config.yaml
arch: "vit"
model: "CTC image transcriber"
dataset: "analogue clock faces"
train_examples: 48750
image_size: 64
crop_scale_min: 1
horizontal_flip: false
color_jitter: 0.1
cutout: 0.25
tokenizer: "char"
vocab_size: 15
norm: "rmsnorm"
norm_position: "pre"
hidden_act: "geglu"
mlp_ratio: 2
head_dim: 32
fused_qkv: false
bias: "none"
qk_norm: false
parallel_block: false
dropout: 0.1
inner_norm: false
moe: "top_k"
drop_path: 0.15
num_experts: 32
moe_every: 2
expert_mlp_ratio: 0.25
experts_per_token: 1
shared_expert: false
patch_size: [4, 4]
conv_stem: false
layers: 8
width: 320
positions: "learned"
residual_init: "none"
optimizer: "muon"
muon_scale: "original"
learning_rate: 0.022
momentum: 0.85
nesterov: true
orthogonalizer: "polar_express"
adamw_lr_other_params: 0.00085
max_grad_norm: 5.0
adaptive_grad_clip: 0.05
max_steps: 6200
batch_size: 128
epochs: 16.3
lr_schedule: "cosine"
final_lr_fraction: 0
warmup_steps: 310
weight_decay: 0.02
adamw_weight_decay_other_params: 0
Rows from block 5 of a small CTC image transcriber, named by matrix and row number. Rows with one number within an expert belong to one neuron, the router's apart. Each number is 128 + 32 x the weight over its row's rms, rounded and kept within 0 to 255. All counts start at 0. Numbers have three digits each.
Before each expert's rows are labels from the 100 images, of 14976, where the router gives the expert most weight on average: "top examples" is what is common among them; "lies over" is the class under the peak. Only what is clearly more common there than usual is listed. The data: analogue clock faces.
# router: router (model.blocks.5.mlp.router.weight, 32x320, trained with AdamW), inputs 0-53
# gate: expert gate (model.blocks.5.mlp.gate, 32x80x320), inputs 0-53
# up: expert up (model.blocks.5.mlp.up, 32x80x320), inputs 0-53
# down: expert down (model.blocks.5.mlp.down, 32x320x80, transposed), outputs 0-53

# expert 23
top examples: minute hand past 10; minutes: 50 to 54; hour 2
lies over: face
router.23:122112142117158121121172099104107094132164127122128142098117099135136108124055140129120051157088123143120120169110121133146182094134151130065111174109090221116080
gate.0:108110183119118136122130106096090144125094091155109063126152160080104124160123201164111170174163098115141127157155140130052105105041089111170067122101114122131141
up.0:156082166138121119099095149072120149118143045147136077155100134122087122152164157139136151174140125154121141152197182141080136092061075136199144070104146175154094
down.0:136143080147097118118142058183130089113115132094125127101142119131190125095200141136101067191095116132062148181114095133106150083122113154157098127091159106107120
gate.1:168153123149058109150144155120140138088069097092112159122150128166130088129123162101081085166141114090120163128183072094130143096113136072225192125133117088140130
up.1:123137116163041110142166129119134078120044101136117126071176139203164110170078137109065121160103155118101140135130079164090159108123159084210151122092131136126061
down.1:188136138125132189074136153105138131138165179115035184161182141156109109139154148106127144195135055141110129125131128096091102144106192117146162087129163081099058
gate.2:101105210122152142118144107084143115123139088113115141163133217127052124120162161136079080090120132157102137098153093167081127085153140097118061137139109145118137
up.2:168160138133151101124037192117130140100141096070122106073105126169138134138154147035135186164108126132167116140165137097138100146130106131175183084117116106186116
down.2:135086073142123141126182144132133133079171194128095126067101131119121112155137050143144190159103179125085087124098139061137152109118145112082122085144091120170139
gate.3:192117085070145139138131182166168141063192134070135084125134143137134130090126118162176118132193095103087127091133159150150164148116167072086137138130110155081097
up.3:158172101127133163113080181084144110080120175108133110068133118130162091092103114174126112089136089149104088089139089119116163135128159076076150192161121189132120
down.3:132142157096155145065096102170118142125097075190114156101086112098182140123096143151087101119117140158166122108129173077105085120124185126118156090134157151175103
gate.4:155121092092131140096086115164157123166148089126107085059159135101215109176150080131139195133126154129116135135150155151156128171159130157126107142179136180097146
up.4:111112150197076151157170138071057136111100136119178124161147084162049117135160097128105090117120065148164139128152128103142133090116130082166146163086115066107070
down.4:113138138128140124142146106109105093090111114141111179080085129132129204104167137112106198137148126134205098169133139202165141155117117110104150133095142139116128
gate.5:144172117108110103148172063163092081106059143082119106092185152174146115145149143180077174170149191081129135135184119139182074188117118115194166157113109132143165
up.5:123133124174133117093128031192099088087098136121126130094155106142122059100156111196114151233125149121118152153149166109126120135162140116127179136106082125163161
down.5:153105140125159090161105120112171092095153131106107125091135105111137198100078154180074118128128170103148160023067179135081088170153164117110117115112168156131149
gate.6:157110133118068097127130133067137140098166079097106180153080133099135107042142099140191108120194111116084111094182058148148167082145082170141148137131126116084147
up.6:145133136130071143123161146047145134102161048080101165153083134112120101062163132120194130142183099126100110126183068157155137084128082156132141141149111128097117
down.6:115189170145150158193149130118132125098054158071112120153130157126182100107135093134146100074146122125179112182156165106139133110071102173088146089204111104114099
gate.7:133115162110096177141064128140149164185074152116133100148131144083118188126089163047151113156120164135108152101206134126069127080121122110093127091138148107140144
up.7:122116153133085175161091147139108161130091146136158116180149141104142146125124156028119101156089167151107181124212128145070149053123124124091089067126146114159131
down.7:100134095114093112172185142115123140148164170136073103153147110147078139109131106173080107092123118133168132131145124120169155095090149061100139143145065105231088
gate.8:128158128100146179135128138131133133125149132130138093104122168128190114083136161096130102139151137175142117181132117157139155063099141131089207142199108106100161
up.8:134155106138134075207141091158143158160130092115125190114130186140169115074059149127177119145116150082217131132107105150094097106072120092081102126133187157131104
down.8:142077200156148091151135142142079117173119148125139125093065177119106100121136106112142091071173138065074121174109095179129133112138175110131100132107174132159142
gate.9:115153112165188127159127179173166069105136078124129132135156165141127127140130146148095083133144140093127132117132179176133162093093168144152172097079111119168097
up.9:126087130101104128132116070069153138185128133135165177130115101120123117155140084087166186136118107152148135149178112105135066139119098094133128122136128150117121
down.9:056097110177167115167128154139135108123124125131125116107115080112126118097178125090059159126098130172177136138118039165131126121165087171151061165149083121115131
gate.10:201102094157167170124151101116079111201176120143137130129152108160100122168049176146182126148142142143084127098139110161182143130106115098132126160115063102153125
up.10:166089065145157148118153094100104128168157135139133169056152104106099080144037176117178137112122175137115102109126129132162178116062116105121137161118094126125170
down.10:100113123202151136173123112160078173140143136109122124158034100174116146102157069127126158156149079111119090121098152111146152176091175115124158130146095114124134
gate.11:140122130131101069185123153141144152167137176170093124192124126105160123144095123100141139104179167099077162113114095165172125124172137175190168127151147150187144
up.11:123119141135148209098121080132129101091115116131132131062124100158057123121186112149116157173068090149161110090175169130134126160110121075054110122135108119062140
down.11:110130115186102129135125116142166089106123147102076120113078094166143114126097137128114175183179075097164106198113147079111115130107139024121113121112155126149111
gate.12:136138117138086113115136138077135137142125093106225113180183170131081135134147159132121169110091143136092114120165094165103123178106092115120105112117140060158120
up.12:157179117120079147177114144110102132177117129159153134133192115143111109144102184142102134071140140163168148153118116146181107145078147141059095103150198094165139
down.12:061150127114097079142139163097101134130157131087105151040134112129121187172091077127099108076064155077112179113133145123090112146085166129172147089169172118137122
gate.13:131149077087116078153126151175141136153145146140170106187119133110130092115124136081176164116064123144100154082129106133047154086115051128150144156119142093166143
up.13:112138067148157066128122150196126123117137124125171113186133135102096074073108123093149113086096114124130169169145146147076171108142057108179122162110165104154105
down.13:107120172132110145131159102089122181143097112070065112139122152139148162127175115143162083153106096096125120099092081125156121136146114175081128103094096127101141
gate.14:097165129153099222116145125177119151141091195143113148145125116152173161108134132127161133096159063193157098142120079100139108128079144102096171107153114162106102
up.14:087175125113082151154061123166075118116127135109082099187118173141181126155121138088162115100137110162184135176047133093139138104115105093090087150148091123094093
down.14:137136163123167146132129126169100178098114082121135157115178090152130112108149182075188137209118133086126102078113102098114154151077138133125156090121144103154176
gate.15:067105102151150136172127103170102154143102160107129137127167152142112131086068099154120149089096118117144169168114111142114153088134126116079100115122126050122077
up.15:099097126167141110160135149139114116105133187104083159140150136116075105110113102128201093105094157111101113166107107128102117108059132077120126089165112080124143
down.15:097124156106124057197114128112136115074077125128092135144131086117133143138078171135142176142077181151113165098087136183158125147117165139113121096111102051128157
gate.16:198084144114085153122177111115147140164120139172092188174131201051113085144096178105123148103090071146164133136106192104084151132159078186094110139143135099138138
up.16:092180123170122171090097158121097147089160128091136124137135059180116128120151095154137124139139184097130128158098103147132135137119167110153116126123124178115088
down.16:168180132119141127115151146167143108115099091164116196154069155134182159112104141151126159143147141114093117099144123105128126074096109176107147140113124136145137

# expert 3
top examples: minute hand past 8; minutes: 40 to 44; minute hand past 5; minute hand past 4
lies over: face
router.3:117125146123178112113174125079098079115150170107127178112187095100123101160100167146112065163105117154127153173096145125166193127132180086061084133141102198124098
gate.0:162079173146076130120077102110147153193168064148091158117092160152131121120153161113110148125108062164152163107150134149084139128164156143068077085054087140119101
up.0:178076180125098104106079140123171136158167075134103157129090124119135133138158150109124149155107061188171116093108173129100122104198177116113094100078084155100104
down.0:077108164157161111123101111110134124127142145110100088058135102078140120145137169115111083101127123093105141128123187112115092146147106139099115133135175177148136
gate.1:084136142148114167130117121100053136060140121126083115088107100134105151143131152126163099236109156100080117116061141132160107137154110146134119102079136150106165
up.1:057145097103108149133182099116148148130148152136154112133115117150115060125100163109174140169140175117136074078050092154162169182076179138114106124062108130138093
down.1:154174131148127167191071108115097167150134096098143174134077110100137132152119119116114132108112106151100089116167163131146136124153115122172149128141041173143087
gate.2:178125149116086113133053121127111206135093141119123099125071201130106113157115177180163135077054089131206140093132149116105138161103186138150128094116092120178173
up.2:100154116137157105120166121102127082109147109177126131131132055160117126133138101084128152179198138094068116177118114151121136074100097115168105123170148129111075
down.2:160122099177147124106124099105130104092106077155157139154150204082173150182118127115113147111158154173144169126080095192136088140159070151089134074139082086148125
gate.3:185151136143141134149115161114136138082120142053116133124153225154079106145056148064139102159124111099128144172138102120109144119139103092138113143148100098147131
up.3:205185125127169086140118150103184051126129108089107149099130179134117116139148150106135142127168097060093111167138115161106115117169121112175083149111072171115115
down.3:128139131137132164130185143135125142121106116127092077163114124140107156120069109150117163130128136094123075120131126173130120096081082116123168150090117108149173
gate.4:127181107112075122103090198142137189134140152173086083159108151087102139125128148131171168196124146203119115131124155182134115178096101117178121141094078120177126
up.4:129088128143117115154160097098099089125109096108145173040136135185130109148107101179100088060153082127141164140146115147122135080147150123105144123136130151124122
down.4:136097031124062108112143136123150133137164145115161122117125130222080111143102148156117143116154142094099130152155100056167156124182124108098113167124187055171137
gate.5:182155120168126140169117142135123104162142134097142092078152131104153228147168153119070108116120108107119140117085081142103104112145202172154142126077093167088179
up.5:127189144185115159139096139105134129152166094109159116179108100117133113107146125120152111152164093158120120142141096108104085106108116135099116140189138117121144
down.5:177133115169135109115110127119203110122160144155164154088205168156162071123085159108141106116123119132157102115166105137142098167088153117211162138092111149147132
gate.6:104155170081138098125148063109144109127090112156108133104171180094145153168152091152197126128114088123150160110116128201129123114147194110160168162167115117120129
up.6:139131046161149103115126151168104158122104149137153114141160207215043086147173153043097140120126160188113124152135112124113123124038097118178118145078140065163106
down.6:147081088110080137119151098145123132145121139143094092145121099106144120103144149114144136076147108109140112133076166072161137117136101127141116132149112138151088
gate.7:098118032172066102106170153142170109196167101123109147132134108141204067080205133148158130117161148119143135135112186126148128176111087145162105127198099125160068
up.7:109111092186104082140214178065064069201165085077108146146169092161162125079147115144177075105151153123108119158107150155150142098181124169144103134140118151099064
down.7:183152130106094143108187092144161194082130086144114147064101158114110146173129117135091150164090119137148128047084090140114168108202139105159061118037131136110107
gate.8:077175136107162078142154092100124115109166139152152131090113087074144185147084175132093143152168110128113176169004085117147118117143110196092224133154103148098126
up.8:111137144122152130126188137108144140098180146190134135111140085087158094143129161121122128135105135129183190188034096086127163111158099165170178131124121141080146
down.8:123139122122128158121109141165166158146170130122091136070157151123195148088141099147130086112108143092068086060141106124120099142132066113127131102134120141089095
gate.9:109092097127086180143092096107067156100109136136105072107121073159149155127160173085085133140059147109121136165131159129118161162086150133187123146116055142046123
up.9:151123188120163076099157179161178112154157137150125162137133170086101106174097104094124186094153127105123162071141086092141061053129100109082156118134187133200123
down.9:181143110053103076169165105130172152152143177094179086141154207118101164088122138116125124117158139145108176116135153135114125084121160159112160086146141118139128
gate.10:131138174084094166175134148111119160193065186148131112116188096108156103163151135127149133127139097082172109136159233141121057189125154124133145113068151166138116
up.10:083117155104153105160079094148142153146120106196175151156118104110173133148121080152150153132118111146149144107152132128187087133143148142074124082136164092137174
down.10:138153100181169088090093141077070115158185189116152101135110170111084116104150196130183150101195145090144093174119110170103129129134181130108116163151084106130079
gate.11:151122136157174153110141165140131083129171105083131124156107114095096095125107132107141081130157157125134081126113155178109170166140117113106121096155146126149175
up.11:138139159117132095152144146160122110190081116158089159106185144141135116092125125171128128083145070121101150176154055102143143122132140165137169156168104150029094
down.11:136193178144084133103196213154136119164157137139149146087091142163110159061151110127148117091116120114099097148102115094129165147130140080142116081120137161119122
gate.12:047107118043137192167124126076123143181145067138120121113108153140102096133115134128061117053146121117199146122131142148137145075093143164147093131147175079119160
up.12:114179146065158173137109103071152118128143132120164090152134120172100135136118144107137150095112165117141130112077142182180119088092190171149128133097209155113049
down.12:167073102127102137115135133150108104122071080136098152123093113081168144090124125083105100154103170088097129097140116110130185102070153166199092104176104143180118
gate.13:155098148085138142047078163169141147141094125119108112142123073091095169097171176167158098115099109064107167144128170150130151145135140125121116083134163110107192
up.13:152143119169125158174175088135108080106144124113116101084070181187185113175097109117120168125174139153158078112113098100113120124147093134175161139113097104164128
down.13:170104163029149133147107082111153147100120118159139186140167100116131152110099134094110112098076154058088143132031120166102135067143111145180075103081163111154125
gate.14:117168107104108165132128129135079146088103095108155100151113167138115148194139117069120148119149157135164148165177140140154128136096184122135104140099158099150074
up.14:106170121095091153153106153119075137087131101103135116118112179133134151175161108045129134105157136133164168177172145124181123159075151128106061136101158113135070
down.14:175093130157103141132122134075050122129072137182129135115092082101119110119134137144166090129108144122105163120108149143153140120131128112124109078077096106132131
gate.15:147131125143169106088139132117114105096168133076209134162159137151095158138152151187123071125107138087091176070097147156088111165134122094111136109116168148164170
up.15:102121120108081133143126126146134160174090130177075117110099116092153124112116123079129184119139144166157082217142090135139144097139143191139112138132085128094070
down.15:144196106144158095143092104146168150154215162084208067124167134184136122156164128087125162123121119140119077164122139189091114127175129131116116131157117156154142
gate.16:141133099103106124143142120153110186104134121137124158178160131105138144084141091152125140101147154087189185113136134103155066148129166130139097133113160164155089
up.16:187121131195110082147136144146122106209124056097179161148090127135108153137157133146134111077160081151120102151089156137106172101112123111185202142125110146139143
down.16:159135183121096161135103123107112113134082151083151080116152125137149068128051121191154089117140109097099143153130126121087115136132113148157098168096095136120133

# expert 4
top examples: minute hand past 12; minutes: 0 to 4; minute hand past 10; minutes: 50 to 54
lies over: backdrop
router.4:099140166125186119131171138109092103136145154132134168084137083122117123143094164149145068180082135125144138174096112130142159131136196110063103176125104176158102
gate.0:141109178096085138125162114117099147101131132029131103150143133190088127148119117096119117132101088137127120142130161126089140127085110049116097104125124139097144
up.0:169146161075109183156153128141134125104086150152093108165109110195127074162110125136136130138167111103145111163113107157072137108190077085132149115134136120099115
down.0:140103178127155094117137113183115071120158142104115136174115086159159042116112130159164126161111119134148109179192162082170126114097128123119115114133154147079137
gate.1:140116145154144145124152145113128153116079178146144138148138155092175170193156056090165107117104093121112108127148102147156163106039105172143134135114150118104119
up.1:195078130151159111112119146144135080110130085115086104152096125151076092107112137153116146148130153169134113096130147116101087100169128129148123118110121148161142
down.1:104142116104097057154102115113103141096153139132083113148107154079168127040101133124164052127132161105151150139136054112064163118141086128129154073160084154147083
gate.2:142146136126101111103115133124110196153111071142101111085127153191200110093096159110115119108163107152129152067129134165112134149111177151159135103136132104113119
up.2:137100123101090158130118130104205100135146102142110088070163066086172180127160143125127171161160080100131081157202169138091166116142168117112154075135105184111181
down.2:107099165082131112112116098146147159129122069147126161188173084142141132066113091129121123167124129086126071173141127111079144152060109134174107105132164146087163
gate.3:154153112163163098108085182172148130053099145059131152146163135133093158134135169124148121112167108097153147144120094052116116026139076095161107096155167124150150
up.3:150103172139108142128111161177157162115110106139186159107150140149133072095098127134120053062162159125161188122128130118097111086171127112143153126128142091164140
down.3:146122113159140164144162100168067059134154135158149106130140114099094139096115128175135002130110104051136120184051135115155106072161146096133101167131133162161064
gate.4:156126122199198075144171081154088210085140124133142138161093103134155112136142154118120123067077103122149063115122124106167157168197125129104122163164157155090159
up.4:153119148179145114094128110196140087108128129129082131092135190089186164099144126185147160200121130137067129154165088115071124132146099133053092093126113148130179
down.4:056130201132127153089214123204137111086136187106054129080167118120112132150165134132146117079137127086073040087138146113128085096152150065119161040126142153144193
gate.5:176167092148096191106111137185091133124094138156135124113147111126097147144169126135178178170146151113121050083156145137093117155169140178145142124082061063092150
up.5:144113112134126129123122130131089072106163125209102079115079091086143117109187102126169134148069158141116103120163144108123139163186168156115199089047089148117185
down.5:119134097106101113120132106129115120060118187153154101116148116078109108146093101109074155115140165130153174161067108171128168139136116143130142065182094130180132
gate.6:147149179088135088136104095136126158111179105145135095108127083129154156140176146138183139083166171123141093105136185154129147083077112114159100131137146122136150
up.6:138157107147094182109093160098104110100102160123162201089100170132100123106128118126136135157092095111118103151131165167134137139153136211055153115133162158079094
down.6:094102125159128118144156130171065124156164111115096171144178128127090100138168103135160171080139148039114114140146163137159109143169059121147118188145126089179188
gate.7:111196148056139121124106128087110157138100156126106145126086111150054091112085158167167096091073102162172108118156139119137120087169133115146079124082127075140132
up.7:093126155123109077181103102130076133145090142063119145086097167148091084142067094162130135105077113118138107072107164136104148133167146131119188110148095126102218
down.7:112165134170149134079114127151114115118183102127086080119128104126189158119104109118176131115122164151180110099073156117128146095116129141116130151097134144177128
gate.8:102183144105141095059118100092144129170118066127105164137142189103137141091151126155150131090169089083111075173109195148105122063156137111074141115143081138091089
up.8:088133115097154090076086101060089125148152090120125159109100163120188172068139107125152182111126091084149087147091158180146154130129185125095149112149091178077114
down.8:127153141122112120149138115133130088130154115155111121114107109155107182071096123105118061121135093113128161102113077178112096091124162155146168094108193110131121
gate.9:069071132110110083086138150149130095204098148152073089202125154109130175140090133147180134115143135149129141091034204170122163112126177124133069137105118155191149
up.9:160119167076138114150161122064142110111105140086061047131042091109173130108102112175152109137183040105180133169132158127073154098089153127163086110122088140101073
down.9:175181113099140118135115140052129089152130134144139103104110155135161144135147146139080087149109068131207148144178076161103076131162159103109137171125108109107127
gate.10:110139179122112105123090109118180192131113137127142105079076117155170125159169143101176161153213103134161127158129138145124116174151143148119121165141119134105190
up.10:132141150104130071134134194106078171155139114139140139049116107127097122144058166148095140150082081094130131051130149152103083111129142104125160156129172117155129
down.10:075172136106188083112103158138130111140179102181134163139154124163081144163086120141127160113099135096133167125092092183114084124078102157100112175115152133136095
gate.11:115156130173090147094160145105115104158150143180136114147157110130102192131103119104132123128120171073104134117170167183107062163165053159133170082138174122136106
up.11:090160133169154119106134159159134168192115132140165174105092120121155166103079182140089123111091127077103143146098158126184100121213087115127120096153182163125119
down.11:106159069113107135184162085205075131105072092107119096168118126151093099173167103142169132091092116173127121154163070106110072165091097125123119176101125121164122
gate.12:111096160148142124109110154140144174099186133043111134139124156101183147102121124179169177147185137127163135200178147173134165158179124106129135158180155106150113
up.12:157144111114117072173212063119135027107072094183064193138148162150112121134111121104102117061105136136131112041124095087096133085115109171132148098076069142086141
down.12:183168174117069146142110153109107163120189130126103124092117125131118122155122169130077118158127122098108118146131143125159127161142117091110103152140127190177062
gate.13:089153163138159208151158129095161137151123115079099085083121135120103076119108149111178153125160128150112131141109142121137116169126069100116105173206195090150155
up.13:118110108127124097094112162102125122096158144155164131134121129141153179108176128104088122158062136096130101169162127124137041108156141163142139076059140160118121
down.13:114138144079123118166093134093182088151095184146154057165122114152106084116121086091119138027159156148142103105129089134135099181119136071085173129149117171143142
gate.14:087137147089138072127099064094101159129097201073107106128137107145129112093084142134080117090134121165109154110097095122180143139147081104165143137090149112128072
up.14:104150168093141117137072121156139133127111209089062108133079122101125114078129130095142097063096085142077127142092125082203133090128138166131104090124169115164142
down.14:127132108106153143203152123109104187155160134152143133159164132120137090119087095077178161174142119157136147174146071149137080122131138097153159135112116089168043
gate.15:113090146158153190121104153127153164108132093145130120128145124147065060091123125188150153125178082122105136143129103153138026117152102049133135108141086130145193
up.15:087145152103127150143088149048179088098104096154116102178173119120118148176124087136113160184183096166175156157144128120087078100080076121086121144136103150073126
down.15:154130135117079135114173127093115149162072172101086067150094129125152148137157143062126133119098106164124062091128136120144184102137151160142172138137152143123113
gate.16:190136119160118106094158080107152126153209152135083128133108118139113149154131108180190172085098129146114120114144141116153149119137083080133146140117153162160118
up.16:153122140113096089102136130097154132184135042126105188158092104080075128219079055189122148106127085134181149119115184114100168071157099018126085175144111121112135
down.16:105082170148164160142140150151141134122097131148164114134160153149094113170128156116138147164100146123089131098100117062096079160089116130101159176176147051123186

# expert 29
top examples: minute hand past 1; minutes: 5 to 9; hour 9; minute hand past 3
lies over: face
router.29:112110149094180127140165107125084089119166179122120167107113103129143124136091160155112063178100112163124125193090107118203162114143165111060109142123101179137116
gate.0:072114127138099115114123102134143122139143158176071118161189106063138107087087163204119109099151149149106087126108163083130158160090133073070093119180129152144156
up.0:034141147110199177090118123138124111084140156143099109122115158115182152153132149148104092099108084193093116122188134081133079107140097105090128107177103147129193
down.0:074110117147144127106151126151174118077170140148141140125123087116110168162103135098148121156127147146117147079082116150064141100171130119123179158091115100165176
gate.1:125116129070047157162077159073138148162085122181086129109124089153139126116137149165101152154139112054138169255125146124164140104127074177146121080187093158133158
up.1:121116120070052140171086145071129128140092139197080134114133091141137161123151138184101146162138103067138154251106177119191141092125075147163134103188101166149156
down.1:106107137096110176141143080155104153092108148165097096105140086157150120104193138168106134101112134159091102092103106063094143140139101153149172113105060137128195
gate.2:113142157090118088131133148115111129138163140103104156128145152138153153125176103111126126096168138155164157117192175141090134127084130127099136110081120107103111
up.2:075131138081120105111106145151140070128133139105106104099144085146099103124163094194164079136074163086085095098081215117119153124143152123076136132108133127122140
down.2:143077123140129138139143101109128129168065214157101146120109098096185156125080116070153143150123152189141090086151121115197136116111115204073109139115093177158115
gate.3:066121152132179156117104147199081128065126140131135114101202102118191092204135187128094073158116164151147183189086173115110131177137116146108164108120157175137178
up.3:172103103105170099137187093126131152118107162112079141053106184141081086133138131127145136116170111119180150093111103125120171139157120134184144165086120083139153
down.3:127085102182058103104072157049102170148186102140132161116171094098104157092134173140135153152137147143106134118129130169104182118103095125147092132101132145153115
gate.4:130123182100105159123146113108125170210078079147159101125075083140146127084182129101175153181127076086100113166151193110162141108134116083108101087134118108182134
up.4:123124114179141090130145149143117098096175183125114143157138205111096127198084131170076110101124184175150141100105088157060113140115125171145109215129126106082101
down.4:169188137134129074103076177098146161124132125131214143058152116120113107188140167130156139148140120134148127059121182064084118151073150207168126130123147133101147
gate.5:134118093112169103127089132131120100145159116062204157180112146145117087138124127143146152164137104118107119138172121127117165168192087083131093122140122127123145
up.5:124145166141114136113172137116143143105087133163063099069151136126103163142128137131137140083136138108130109077073161142151095089106205151139148132140122115160123
down.5:162163110145167227110170080115153113140135151120110091103188148172108059138119184141128136163090158138186172166155109156079122152132132095134125104126130155115108
gate.6:106154144208148139164086100148061131167105117105196114147110134115085171126158144126063159177125174112171117145097120111143138081145124145147098104126168117186169
up.6:092111101146117097100166154111129120123138147135068161146127119087079091082124113189114128074133090130127109077119123111123113164103094107041103143099122159099116
down.6:124101153138178108078148146158203144151104148092146160128089159040102146082146144136111165090122050140132088203069175125149127121161121098101048096146122102185146
gate.7:148107107120137150115100136091044117078132077075128114116132160172128119114155134157109049137130072097125135152149115089187102140082067125177132134160084105160167
up.7:133131087145165119098112142095070157087115071108147132055119161134117108126149087105104058155135113053131110136145129086129104151107073135158122146154103089107121
down.7:081107107073164094129146163116090148191117122164064136138171152097067160120162141187124122165088049108110132111139132107131081119119114203150181125130105128127133
gate.8:110125156117143122161067130106037146100145091129107159123142076104195177099120144122162116135181166125141061107159164111107179132143205091182166141126096102149104
up.8:149128146160089149108133133163190055120103146183094112170133148144149119104172109144118115148154143130158095107040118148096104136153100139054126148190158116098187
down.8:135074127148144076109131110104102116089229181108099174095083110152134118142162164086181140129162126107154132180145150164110165141169158114149084185090163134149108
gate.9:139134109142116115140133127131046151117143094189099136181119149104188143164129157123139190155098107136091107133148136128175133136117113169133124127154172108093128
up.9:208127128152116156136110112104106128150147169135114136127132093124065103189094054161121156126142159125121178130077184106206159132108099134145113171175116131183156
down.9:121090113126134133171139130192134123118152131105143166051126123099073136149139124174090131156143087135088110081145158120153136115119135177127206184097099170172110
gate.10:127108165153151092090053153121162162190133118090136138121119163126106169039084094112125136115108124098070093048176100110157115170183102158104163190102160118125130
up.10:117119149060102151129140127124109139141140090144095117109108118137107060179165112083124086134095149129205178174043197152117124038128167119119097080140123116120120
down.10:102095122134114115175088084136125082111044137103150136121125129098099084130101134115081132092130079221180162151176098159124099070153110108145146144174095111112070
gate.11:058115104138078093129116040159129193131132153170125141089122064144126145169104150176096106192110098142120135102112084120107146152134128134133212087139035123234126
up.11:098111113106046114114100061173096166147117149175145142088159078150158148153124152169087076176094107163135133105109125104125122137114111142120155094147072103181146
down.11:105124153124207103094154147156141134121131073128118079099174093136090182141148143103160107090154121099132153103114132124113110142142085130135089097100155136144145
gate.12:168072139158127131129118153135153181084150137115119154141141068108161151074169049147123116149070104108123111099121134112120072129157088141124106112113080175165100
up.12:090142154184112117141113120107103164126202163228081126162171076157127220131151115126112126170137113171148106126115151105161071117093123089122171154154046118166142
down.12:129099145146084126138159099226131156124041111104107125086142114113133085161124182134158131151118135155141114092069128134116165135107120132195147123167079136115127
gate.13:127087069149103149153121132177152152141125151148072129116090180132065173113087157113126172095167168126119145056102063136087151135073174120087113162088091091171123
up.13:155216167126165110134110134122143076102111143087159117163141131152178093120157085085155121134103154072116071195125147124153087137172128146171114113129168140152073
down.13:179154125129089123140153110169157105116156077136144099153201117177147096104193123124122149101142087127160100114131149113104137121099171203127115080119134128127104
gate.14:147152149086158061092085125147131173124061152136142112107106132130185155100116085075136130152114183095089072093192167076116103163141175153134154141127171100105122
up.14:115098096153084147139130123166129186135125145139114093114150109144111128059104170126106142111138156134187183169153157131169151145161059115157105152193161102185141
down.14:177157137115155142122109154060137102148151066073122108101123120096138141115107135070126143138173106093071063107103081137096072105179195116111115117122159166119175
gate.15:115166062159190124118154126146093156083154136136100101185123139112103155187097124111115110106096142206099123064126149156118069136158102112159173155083155139081160
up.15:084101130128170109132138120147149116101087092146119125156122040138188132150150132187126123144153169111151105129118080100139116121173090142136200147150107128107194
down.15:065156168103111086158131092154152117101090137113134156150124120121141133144161119175132134094160100160152150078156163131093111075163124116041119123092161160165111
gate.16:168132147201124116140145115134103134121112126127135109162187154105111137150150152119125172114109148107137091083104145069092158117168113137214092185129184097163093
up.16:038085087075156159093145144138203029148157165205134135087041139116074120160122138166124138129173109141143190128119126191151140143167130180083157122114143152075181
down.16:128135063158089136170086133126132090138105133123113082102165123159116066123105133070120114163126118104143125131145130159129095091218136186123030121101106133150136